{
  "crop_scale_min": 1,
  "loss": "sigmoid",
  "encoder_norm": "layernorm",
  "encoder_mlp_ratio": 4,
  "encoder_head_dim": 64,
  "text_encoder_width": 128,
  "text_encoder_parallel_block": false
}
Rows from expert 27 of block 7 of the image encoder, named by matrix and row number. Rows with one number belong to one neuron. Each number is 128 + 32 x the weight over its row's rms, rounded and kept within 0 to 255. All counts start at 0. Numbers have three digits each. After the name is the row's rms in percent of the matrix's.
# up: expert up (encoder.blocks.7.mlp.up, 64x128x256), inputs 0-127
# down: expert down (encoder.blocks.7.mlp.down, 64x256x128, transposed), outputs 0-127
up.16 087:119105139128100127116233128112165114102154153071180180089091123135150082141175143154158145182104126061093148148134154143092080186178140147124145168092137124125119120171148144140078145180131084163145138148132172118172071096111136114182145104136121114174189081138154113104109177081119132129098148144149154137053089134111154144128091112135093078111154059123106150135143142129109144140085
down.16 089:127155107122146165190089114111111137126191103123132206119146185098152132120086094069098123185147068078138088090152216062120150145139143168092124084124171128115121100129160052169138130135103182116095126104082146071140113112123161114130096114091116136090139099160072143189099182100114170102110106125121139093081075090147121127155094098142085124127117136134178131117109155113177141136114
up.17 107:129132100134171114092174154125078120144041150178170170151117132160140098159119104127188094107168130123135072139136146082097137099110128121133103129114140172115046109114104044091126109165111095144161164098121183114115128153087131145079116094152120081126127075170063109097154120127089133154094136150123130142159104149159065111147106110184083140093078122163170102146113159086101171109122
down.17 107:082125113100119093117167101113099099138156157117173123159088113164154122178112099148169061177109133141134134092086084182125164203102128105152167133083147133126194097112171110109089097137129154154092141188071177161121150080125118155127149114088165197121117121134101166150160129149138096136101183137186094143088128101154101106146125106119154153148147075171198094129155161151138131093139
up.18 091:126067118103133163126172114190120132129134184125165096124161188088094085156092099081140155117160151138159151104057107133186095110141118148104110112106112166142134198132167118108147114126164113149158148115104147114049150175217128121060137108142103116114088137176167121166134109139121101132179104140110092051142129144122028119152138118175112124139115137089147084107106126070118097134129
down.18 089:100131114145126156162150103133174110111126060134103135148170127102153151075155070142154152118135074131119096108117133174084115118119059103079140152136137168159136113182137120111119125106118086079084175123151173093100181090211149093138123136166209140132111103151149109157174092171111142137133081141064149147113089111161123150163179178094194082107150115153126106095082182171140095121161
up.19 110:128172143159113102112172169180106089172085114091016167135165081128081126155106110127074167125131082113155153068130069106120124151116124107126140103093163140162114163134136072164130125114113136150093164083119106085088047137127174110139102082183151102156151126169126130151095184133126134142119071132230144150163141129082137114142131156091114145178151135119164169070127159082098170111185
down.19 104:143130149123129129132145152113120125192159148088142153095106173098110068139115161172097167174108146134151171106127118131178071105131155120170132109132127169095142146112141158097144151136128092208125128107128106182131110134130175154143104179104096110167155096167123133085105171148120109092103138109181146193080084078155123097050123087122151125110127145139234104133159085209092126062111
up.20 080:102139102181127098108104152140211116114104111106120051118125122137088046128097136161104056121107161149163112132093091122109141166178035075109067147092142075147082117168145104118147115052143111142134147149121148081148104157130130142092092116145129097121101197120151113153127165163100123132156067107118146147160168146085150144094161096179115179127075091088114136121160127153089146140140
down.20 084:200142140078106105106083111176100131153143085128075092105130147150120189164092124157133111164171084143118105093150053148134063106129177130159122107137079125088135116108070103175114093126114057111065126086112163134141155160104081150105148094135145043122182164136126097147058152107153113144124120137159181192139113144123142142141116153160164162161175117176142126083084132109111123096150
up.21 085:147202131112130130064147085154080131163112181115112106169156124106113174093129139056167068135075150135161106097129122127114128154122105127139123138201132133156114094109116126145148117148058156117077152162211093111110126148133120119170131093102087123094075099152166135118138134111145130095185155158150096047115137084153115079105185111064153192047178120157120108113147188142142072162155
down.21 088:123065132138163079141132128191188176140103147103136140099081140140090186134060125093116131118061133138135152130120110159158109109160131158127146196112111097093102121086175161121130139176127087056124101114137100173067137095095106120179128137130077114144144134096134116171163163073122106116132163146157116122168161142122126092171124124163148066195123077094100117112122123160121141099109
up.22 091:106075163075107045137096101111156166108142164118088142107138128181077107171146120097150170145156154182112086145164122109122098164121134130103195159069100164184110217152198117168168110073135199195123106120153104132142143117107088144126170139085125159141125086102184133152128110005096127098100143157133097177067147077083148168104187091121095127122082073072107057076102160116108111123110
down.22 094:176160103139117149122133153133124143096171086051076151124132131157137142140075148161100100119110150121081119194158091134143095141151148190092129165128073131132102145128184088100085111121155173122128143150095113100155148137150153107122089154080153175083188130144099097184080169153102101177134079089124145089102085163173156170118074114154125143074122071095149134182101120127147165128109
up.23 111:182127077155111092098134131096139111158092134134159158186159153134145134142103078117085162125215094121139105045119070179089105167191072115146163188157156171160101090125099124114095060102152115112142131099081126092125097126152179102135151089186148103172104137102144216112123094093161196159138097192084124180178117181093112140120167130151164118143115111134149105035077090141156121117106
down.23 111:110123068135150085147098128096142139135118169153181164084149147112122107095106094134099104085153136130138136098105127169128162116097132132123140121108101143158119190199077146132142111107116129153114113121157175116148169150132121079109174100147156158120139118154124157149185129099099126156106136045131187077125177104160091160149153167131148110084161158096105187123125090106128113109122
up.24 098:110081076079135146096110141138115133184136128133104125116075130076071116120099135146141081140178188132181195117138119109139154175179194122148126138106107156119155133122137153158143127099148131125108114068157086107123170132086107118162116191126131169119109162134071147121128123067138153124122160145128087123110105145130093083167088083049094129119111157137148229137161092146169104130149
down.24 092:144120104121131114114147142206198143129180105181098106112152174124129129065143173102166107148093160158118167153117107175083111128139125100196168135136121135132096111160058126182134160155111093171145063128166101115103077142132128091071116129141034081142160085093111151133078109139133183149105143100071179154142119124155194127113124118142139077109118149150151138164180138112171140144119
up.25 108:082112143107179106121136100157141125135110111095115238110150129122155112106180160081124189113148091158157137113128135187107095167116115135123131197101169065146141140079092091113101109183113119126137178132145129137116084095152165148118188127081132126144181138142137151138050127142110096091121070193061115106145169160149151122061141167117106110097175116096176131150200062161134167159106
down.25 105:086104145111131114146109143077157090067124071118147110137113127092135120106141098098137152145126096185157113119124171107104137118195136090111094158129137117094103119216185158050165149094104154108077105153146110157168174174157089112134088135162179117157144208162101118151157193111139161117145170122170087095158155131204092131198125199101122137140132135129121129151136103137124148153128
up.26 076:183125145140155057101170145145110142152073091160092149126117119168136130131212164094112176147160099113154114143152121114161120134124071145126108132057150201097123094101115190084143061093114160100208159123097094076080158139104146144163128162144120165149100102137089114139087119158095083156099094141137103065112090124143198108096153153124172132089153146176129140124133054138100110058149
down.26 080:148118132143142109140083109106146190052117145150188155113130115175154166093145132195142157129148162164098134124185093119146166102129103149111064154120064128150082121139093118177175142142107086072100130135176110143199149154151117195133073163121114091151107114079196165170153059149150147119137162151152141099098141130097063118156140095164166136102105067132111071090109113097136164139143